{"horizontal_flip": true, "objective": "edm", "cond_dim": 192, "norm_position": "pre", "hidden_act": "squared_relu", "parallel_block": false, "width": 160, "residual_init": "zero_last", "adamw_lr_other_params": 0.0017, "max_steps": 21200, "batch_size": 128, "epochs": 37.4, "adamw_weight_decay_other_params": 0.05}
Rows from block 9 of a small image diffusion model, named by matrix and row number. Rows with one number belong to one neuron. Each number is 500 + 25 x the weight over its row's rms, rounded and kept within 0 to 999. All counts start at 0. Numbers have three digits each.
After each neuron's rows are labels from the 100 images, of 14976 (inputs lightly noised), where the neuron reaches its highest value: "peak on" is the class under the peak. Only what is clearly more common there than usual is listed. The data: rendered dice on a table. In brackets: how many of the 100.
# fc1: MLP up (model.blocks.9.mlp.fc1.weight, 320x160), inputs 0-79
# fc2: MLP down (model.blocks.9.mlp.fc2.weight, 160x320, transposed), outputs 0-79

fc1.60:478485533508466516508461434533482488449526515526465525510498484520489546566509497544516475552485489502451523509494497510495491496519501487484497506505502479543499487492519513489457498502521466495486503539509553514497495492514491509462516523
fc2.60:500515515491490484518548584480493548526484506504521479484474499522522471508514522471501530469479534497527491470504489473521505509511510512468484506494491526456496512492474463538529497507520510523504476445486398476503462487475469513512523519
peak on: die with six on top (27)

fc1.135:511525451499494508424495491530488535532496550526501558500528495490504465483506488497500477529518477508527492491502503492492469502527520480470492514498463461508476512467493461529446505518486469547479500441550517538507511525489494475487531462
fc2.135:488485533493498507503583502490496480506523430466467459536483521561486530499517547501517499497507534484473516488503526510510524471519510497510500482478520536529518500554535493471538481479505510489545465509451486502484503494498507509495498520
peak on: die with one on top (51)

fc1.199:513521485558514453488509468507516505503543501500493514514490497487537491497483521509507478456472489496495443536510540501515521507509481504484511522472495500469491477518483475515467528491502505476492496483465479500512521519525489554487522449
fc2.199:508491502457488548519483502472499483504484493498502476473498501521501494506507485510476501563522516502523546467515463527501494494470491485535497458489532478535485514475544514488526475520501477499493494554539522529453481492484514436487481560
peak on: die with one on top (34)

fc1.308:520514508521470497512513484521451534491469521503476508493506467533532438481507532492518458479524457543493516520532514485467447473559575488446517494494479453511517463480495500478463503515530469480456502504528528523485493506487524504457505480
fc2.308:514475458473503510515523557506501531493531490482511489509534515497467491506500470549474512509506540478480512504477481509522538521418464512537510478472513538499476557519487533483480524510455518498504502456472518525538511479535468508514480509
peak on: die with one on top (45)

fc1.120:502515464452517503507481480503488533458523527523487518511520509497498493477481484497509497487466529534506492533516465510481474503490509535487484493509487511500535497477536492495513504477439527475533483511504500503482473519508510551528484528
fc2.120:493482516519497502510519519479503476577498475462510473478480480477500502545496511515482462514542459486481475466490534479474529478487488520503489514493497510489449486520477503534472475534505466562457535496508503480533507472509488459482507502
peak on: die with two on top (25)

fc1.316:518483486505543477550495501452527508470478493461523491516512502479520505495500509527483491482487505481489491505444526471527502479535492467527491463517523478469455516494500487513489512479472494506519489460532494483499475445524529494470510436
fc2.316:485474495477484504498502494551459505493514517530487486489500487530480518500492490488489511496511516504508508496493455521497499520520488536468510513500487490559541490493484501470468457546520523484477513494486508554488543542454466517515520549
peak on: die with five on top (26)

fc1.138:492486478509465493511474486466487509502509503490502500536517490486534523482477475503501506533467505538557482499528492460483539508489513489580504510532491494527521505465472447528484529533486503483498538505520461487527466552539501534509497532
fc2.138:495494533463529494494518507511498471521493491482479484488476527531461457509509548491511487472484490477470511488505481525514495504529489520468515502480519476493485502500543539492522462474516493508477494469501558511442513453454514464476499497
peak on: die with six on top (41)

fc1.301:459510499476499526471521524519530466494548482534495518538520482463508503499524498456476501510527521492463442526511485507445504526510481484500499464471533498521521473469466513484500496547502509481492466502554487503489521467515457484464509471
fc2.301:517479533530535455481483482477505531515469530475504484477484520521516494478467470523535471498460468503526532479506515492516490507520504488499524533534475508494472527515512525532515476443534491512465527471454523471520477551474518549536489525
peak on: die with four on top (28)

fc1.203:465450538548474465504469533547486497454478482517499488492475509478509499488485528489503506546468539502484537514452520519496490501541532506515534539490522511486469502471494501531487488536461490509480509478532466525535486506463500519517483497
fc2.203:521496500438555500476553459475477467526520523483534504498503502550490501530504478527522492498508467494522474463535459470517509504477524510477487490521485475500519500497497489510464497504503502488521483485460505456460499517460491504474529459
peak on: die with four on top (27)

fc1.184:463506475514532539476491495529528532529511538494419505465483527479484483511506500534454488514514487474524484512490482493538476490529461500492534488510515519462494519508532503494468514513502490534470508494531455519520482486492469495466509498
fc2.184:461511554476502466534492486486500482519499488484547486528496472498503528496468488460583508489481503506476497513511525506460502486537533464497498517514493473548528494538500454497540464486522484493536530500492488505475469529535537471508514508
peak on: die with two on top (33); die with one on top (28)

fc1.261:550479481538537494504496492518529485495558493472527559474495507503479511514481500500455509462534515538471569473498484496506510463495515499470457495511461494485499521531474487542480530540472476520496498507504480495485491481494536515510531516
fc2.261:501515516477506494492485544476465497493479481535472478503495520526509520459485468473486527539482473521477476507536445479469471510490511469501460489519530523508463509460500475474514486487525497490504486448491533533542512503486481452491530520
peak on: die with five on top (33)

fc1.26:478482477500469525515479497514501498495537503478487494467449502482454475515499523504492489528490546518496517539505515541496511487523467542507476541524505480521514523482494512445519528540525516475504468499508458472529501511507538479485508517
fc2.26:537438527511535525524499541469527511509493487543483495552521523500526525510531518518455474521527445511515491494473466478535451481529515479529543484480523473490533459513478521546499480484499534529518531516467515539494491461477457470492471512
peak on: die with five on top (40)

fc1.98:460485544482489475493498530497467501529507502519473507476510519531545481511506537488456512512471518526518517544487471500513519526551515513473495526489477513502499493519518503496481502548484507521527470514519496486477541478505531494518554515
fc2.98:541474450500512521508500459523522493479487489491500478511473494473449529467504460523530474453525491467468488451521541497496464492478480545479484468525505498517497529463470505501550501466507524484524512482454487524508481530494488508484466471
peak on: die with five on top (27); die with four on top (26)

fc1.118:456449492542461508509555536546497493444532534480519521533519528477535491472505495501475528489559479489481489460455525507496521528516506499514479489501500466479510487493463471471548505489502507473527511519506478484460507519476495499519512546
fc2.118:482520518439524503434474493474513480508467468527519445533499493498499486486451537514481496480445506559474519532499484511498504496491523503508505511451524552492513524515500533509493508543514519556478506436501511518548500474497493515459476465
peak on: die with six on top (41)

fc1.240:467506532500476508485463462517505497477492487479497520504502517483526479474477499483536464499524484476497493501521489449520486481502520525523496479498522519520508503498534478527546466488544456510496514503534519497519509518504546479477493516
fc2.240:459486499518500510513496511483454501510520484491492498515468472513479488484523545484508477449508485489521515496455489537499484521509500469493504517481486499524517519493502484455473475499472489470518472516463522557486489498495497483454530488
peak on: die with five on top (46); die with six on top (39)

fc1.225:518481475473527505521530535478493502515492536449463511495498520514500540533501488516477494495529530492484461518500447514545521509476452511465480507497468525497508501509497498467515506484465475500519492477476507505524503466514495474461458474
fc2.225:506487551521492510465486457504515518481503476565517503484523477502525460483495504492539505511485449499508508454513536475433453493483542511498493506498522476537479513479496509554477474511531525500476497542513469529461525502512532517512518523
peak on: die with four on top (33)

fc1.268:507541482473536461499488474467568492501532556471472500510457524510520499495476506447505474498517471489531486522549513501519573489535503513466525470499531498480488494486479501512488445489551540468484493488546514481502509454525485468536531480
fc2.268:505483513523486535501533527521453509504478451508526501518539504489482484525526496535487523477482504497437495474446477497465450515492513496480467526507470498537504501519498501487512550511443459549525509523477502529508522550485516518485491545
peak on: die with three on top (31); die with four on top (28)

fc1.37:476488522450518476480475457503485476505495520516530498486472499523498506498461517520472479525520532500492524488479487482460500494550514505434517517502458515513520512491465479493493506485518472517465484544526519499532515511486469541460475498
fc2.37:540497496516507506545544486482513484489476482522451521523505427480487465475484472493530517535485446508474512496545492519538480511491441486534532492482508502475478487536502534491516534522498509491548536473489527529438468482534518445527495483
peak on: die with five on top (32); die with six on top (30)

fc1.264:516431497530514560511497519500485522496494486480453499489434471542524471518518508501468511485514495508485501508529518497534469454508548514518531467481487494484440481489528527469435543495513440468495506494489535547499509485508479500501493525
fc2.264:461526523512516473478478533509528487497491511531500493498483548500481496467491487540527459485527483518539476491477482474479500542510503470502496497501482498538536563476499498499537469483500509538520526505542490515491495526502516502455516498
peak on: die with four on top (26)

fc1.257:467488535518498518542525491511493554467477511442420499477499512524509467507488496532476494477516473500518473540505478480523446473548525461464534485493513521492507495519527521457476497506501469458447486538504494485506486466502508523472481485
fc2.257:556506469493512475495462518502504475537502505549558519518487473478475535477469488528527507508500508523446510490465509504442487521493472512542500508526497473474510522510495496507508514516535498514518561489502501519460482502516495506532499519
peak on: die with one on top (40); die with two on top (25)

fc1.190:461523509555521446495503521502546510557482442501513501528517525489488502457470494507483506495515514479513475512484509502516496504510466517495464499451450485478517503543493520472476530505537507525518524452458476509503466511520516514505508517
fc2.190:547509519430461517479535481473496490468506533477489512476491471534475474507510489483542489509485479512494523470511473483503475499517529490472552518514517516499472471495559491507499469499498526501493472555546510543508543475485491482494515492
peak on: die with five on top (39)

fc1.223:445480499517503517483530485489486497497508481530474489525447492542543469474507549473483519488510503466478459533518460521477451473510504518460494467482485506506470487519530452500469472509540419484476537509496498526477483494489488512444499512
fc2.223:526515457512473511539500471482514538485510535472525504481549510489457508499463482521489502481514467536500486479467510491519481507479491483519521501491537493511525535542430519496512531525477543510472480469500541487542511497503524472521489509
peak on: die with four on top (28)

fc1.111:499459451516517503477445519506449540502540505534510490508495479503492507504524482475504501493444515496504470495525491467525500481487504513494461495497501506505484540496504461502472502501510520536491493460499508495517480436452471517494497528
fc2.111:475508490470481502443536458512506517491528456503488558486480523492516559525465509524507504514527476529486518466488503499510473497515507454491502483517490468491540494509528519433483490512511480498454478530441497502472544529493511498492483503
peak on: die with three on top (26); die with six on top (25)

fc1.319:504510514522475468503529567509475479507486427511483470489493469478468562485480442539523487497488501516478481484528510482479486518478501478488485531483514490520481494528494492478503467515482486522510507471482478507466490514502572523557502517
fc2.319:495493497457499526509468475475540509488490537468463520507480520507551472491501524449523518497483478492541509494493549496535527486505514498514492482497503550497482485517478493530529472501509524435488518482480538503551529491507439459472498504
peak on: die with four on top (26); die with five on top (25)

fc1.55:501469518510496556490487476554429529514540509537504500457483499512510517486532531520487497511464494502505515498503513483483479476477430504482454509496521495511526536510490479463563527494518551525479529465509519484522529431486482505502439493
fc2.55:512519506507486463514522521470553468472454492499494520542487503528496526519483487484526489517524500484476497490473511554518486490504539508490568480466458479442473480499495520531456490523485464462518507565500467520486464589491516465473521539
peak on: die with five on top (28)

fc1.89:552466478515523513492504510516479507543493473468464528519525548495501462480485500482543540491490464458508525484518521508534495472482467489522477507521523509473508501546507471490506535539466486498521484487481429536489475479522519482530521481
fc2.89:446507509471452494500468483459526517472505515525510476459508473515486541517495488510478485505485488528501468491492485490483498528527530500470505507467464457510486503491539529522478458471518540536504547481529578452533521493492470527494478519
peak on: die with five on top (49); die with six on top (41)

fc1.45:471512520466483491473520523524518475511477507438503492526505512487463497481517506529553483543470491513516472514509506475501467491535498498499446491472526500492512515495493473490498450483539496520469506474499499519496515534494508489537541464
fc2.45:462497492510497470462473507470493473482509521559508512503516485496532461504508531520507499476475488510489487479445524501497510448469479439500523478537529530466514513481476535509523469471500499490535484501553502495512510468511498485495462504
peak on: die with five on top (27)

fc1.112:500518489510485463515525495536480503442514454549470476500501478528498447466498490498504483485490503540430495480489561505503557505496523511465512532512464515489510495499492495500475453506533502492481480504529503497489503494494550484555561520
fc2.112:489503464529537529530488493466506494549504533508505539491484494484508523563506561489522514480463513485511538515463472520481497487544468471523510478492522510554485470508529523511533561488474481509514540547500509488484539497500471538483463460
peak on: die with six on top (31)

fc1.195:487504496512494534500472461499481504474505507519519483517502438474485529512523492514492507507480445505501487535477507524459493431481493561486502514492486508458506497469521493484509469511512467455509457476493475458499514454513512495466456494
fc2.195:503472478490525475480503527515517493512477493478496535491512536528507461495456519509507513504501526499512507507519480473527476567501496454505497462519520463517511510533491525549518519472485537529505486526510535512499471560481499491520513488
peak on: die with five on top (31); die with six on top (29)

fc1.276:521474493477499483493490479527477554509494521495445539498488456474514459482507496521489524498509465533508485518511479501547450472531544470480542479488463517446488506469494457480467523501525469501459498527554533523519507471498513497466511487
fc2.276:491543485529482548483472510487555466460520489497500515505515553515521505545496474487484492532501484495477538523485506489473523463501486521489488528491509488478479495533529512540489486532482486497516500523450493492491459490478497527484500494
peak on: die with one on top (26)

fc1.103:512471439519486509476503476547487520524566497541505531496475485509470470506487506513502472531488495545454522528479509530490499495492512540495470543506457493516494529486477494485517483517522556477512495484519516507540520530492538508493545535
fc2.103:541519497484495496515502476457516519472499461451484503551483493471518527496517457448505525521493494513518442508462539464501485468494506536488497499509502511498494474518500518518490491474453512526457508470513522528499469491498514548524498523
peak on: die with five on top (30)

fc1.317:530493513516520530510485501491495482470516489489498504484510542518488501525490494485447483452538524538483551480515461474492500496498512514447462484509497501492502507507522513554493502560487472513477500510486464480489480490500555516477507495
fc2.317:480507484482533506481548515528500513514489497478485496517509507505536524492530485489512495477502518477524532499524541483500488538502496484532493507496531511496497533513478537527497463478542481522498492551524507450501550478516475517489560480
peak on: die with five on top (27); die with six on top (26)

fc1.314:474524474558493476476463475493520470486475514491515515512484502511502518494484509496571483539511477465472483498496524489490437535499524497514499515475483498495514497530504462461553483513528456496526520531517508507535511508472515490483499474
fc2.314:495483530467495515523526520506485522516508496459505466516524488479510496495473515495452483444499530480486520535534487494520533508504505525476508538512540498509475497491475501502459491488463511499544476449488533457472492501524478448507474488
peak on: die with five on top (27); die with six on top (26)

fc1.274:487496559484501532487529489517502492496498495461452535466488505539489504527492543537499514469513494482477467510480480516555508454479465484464495493482510524512504521520492556510546495468501498498501469497467519489457533442504524455520502465
fc2.274:513494419487517475487483484466487517506526523531529515550512496485521514470495434471510496535494480552512522472525496467465478522484506504516501519524463484499509499490492431479469498533490499514526506456531506516548484553509491505477527514
peak on: die with four on top (32)

fc1.282:465541469543513533480525524505492503489458556479481472474508523551503435501500509523480465500528482483559474512482508515460425506526513494458506487528512487524498487537528525502466459519483457481472492449524485523501480487484513498493496473
fc2.282:517494539442478458494506497510469521534511483494517509504518479470470548455472509461501509467522552533472473464488499488524516508476491495521473480474504537522510505489493464488545509477564536508532516487459513460501548492511510486505488538
peak on: die with one on top (60)

fc1.39:498473528459494523523492489484491509507441526487470539472488539475492506497515472515475529472519513477519486499469480507499472532470488533457482468541522538441484498510549546444517457530515497498554517496504492472494450488483517489498499502
fc2.39:473486500499557489509508529550516512484513509491493460513456475503483508518542547499524460510476479490437535490513523503515507489505484461496551495481532527496513487541464475506491496505478479493483498525498492537528559452506479544484520461
peak on: die with six on top (33)

fc1.187:524448534494464478549533548506501505505523481496528469503509535514513448479485473529509488518510487445458515536528495505465488527447495519539514522456475494501543518487477525491483551513488509487475512494474518503477494512523492539487517509
fc2.187:462516531478553481482510483484531463529460504467495467523456529490477521466507536493492510475494482539572453504490526520512510488486481489479463513450472530470484499519507471501540489544489476495524444437512474477515521487501492473480474519
peak on: die with four on top (35); die with five on top (25)

fc1.4:461503500493494499495559524479533528486515482543515514494521508522511498462526513492488524489497513496475544462513446491459468444464533494504469461486474480523499521481492444488481513567512543503518501523459488525532489502470547492505497505
fc2.4:484503496506552517535499490533462433492496517480531516525474518508496485549472504517488474487485497474466498508503486513486452490510483478524507501521492530454461484508535468533515490442479497495483482466493578512472510497507463483500512531
peak on: die with six on top (38); die with five on top (27)

fc1.295:481564469498477498470472474518454520505502515521553502476513494507494483518497498500513444499509482520467493512453523489497464502496456525543508502479513502489481517489498505522471531516452519446490517484474506464516468467464561500505500537
fc2.295:550483516521459511521524533455526456523524485464524531509501511510507479508492488488514535501466491477575501516534444498464504449510505503487485521506499495475484514472466496485509458490542462511479451464520502514452497536513474505517474503
peak on: die with one on top (28)

fc1.269:497458517483478486498476481509472435526510470541531517499473486521507496517448520498518466486465475519515444497510477499520531494481490507521521478535492530478538454480566499508468529489508478472502452507450526527470485515467472533510520476
fc2.269:489517472532496514509511555491505562479496513497489514496533493481493459523516495485456532497498517500493550479466502485479487510530552501497471514442474485504491495520438484481519479500487520545481512477518459485502528469531497460465495518
peak on: die with five on top (56)

fc1.250:475498469468487496480499460498447556489510504493476575509518490460525545488502452493540520490501446531503471488497493479465489503506464464497474486509499499518500535530507483494457462500511508552475510509503498499517476493504501497482514471
fc2.250:505500497498578503512487497538496510478513495519531470480489522472492480499490540537487492523519524495488506521545555516585505468506515529522539517490469481490552467489508543494501531492499499465474534510509490479527512498527538429497470527
peak on: die with five on top (35)

fc1.125:487498512522485452515460510497523492463512500537512497473519489500476509495451502511540536512499458526504491515479489481497483478478493517486461478508524516515494467492505492508510508494496493483523488467473527529569475535440509455499460520
fc2.125:549481495512504513496522516540502481536483497431481471498490504495515481486544519507451499460487492469486486492523508502493520503536534454534534504507451480476557548514501492500478490522513472528454511498531450535452522474545504496495521526
peak on: die with six on top (26)

fc1.209:504453525499555492498458502501514525486504472568514526483458518489486485510461488485506467518484512475517508517516471489521492524510513526505469480470486517498495485474479466493568533506480469503526512515463512492469476524479479463548472476
fc2.209:504512518523475535498547479468501507515519497503485456490532490526495501483484548495515526512521458501457489475491502494487493464480534467470509530550488480481531532491497526500466455479540532460502520492536489499534495499490520503462533548
peak on: die with five on top (26)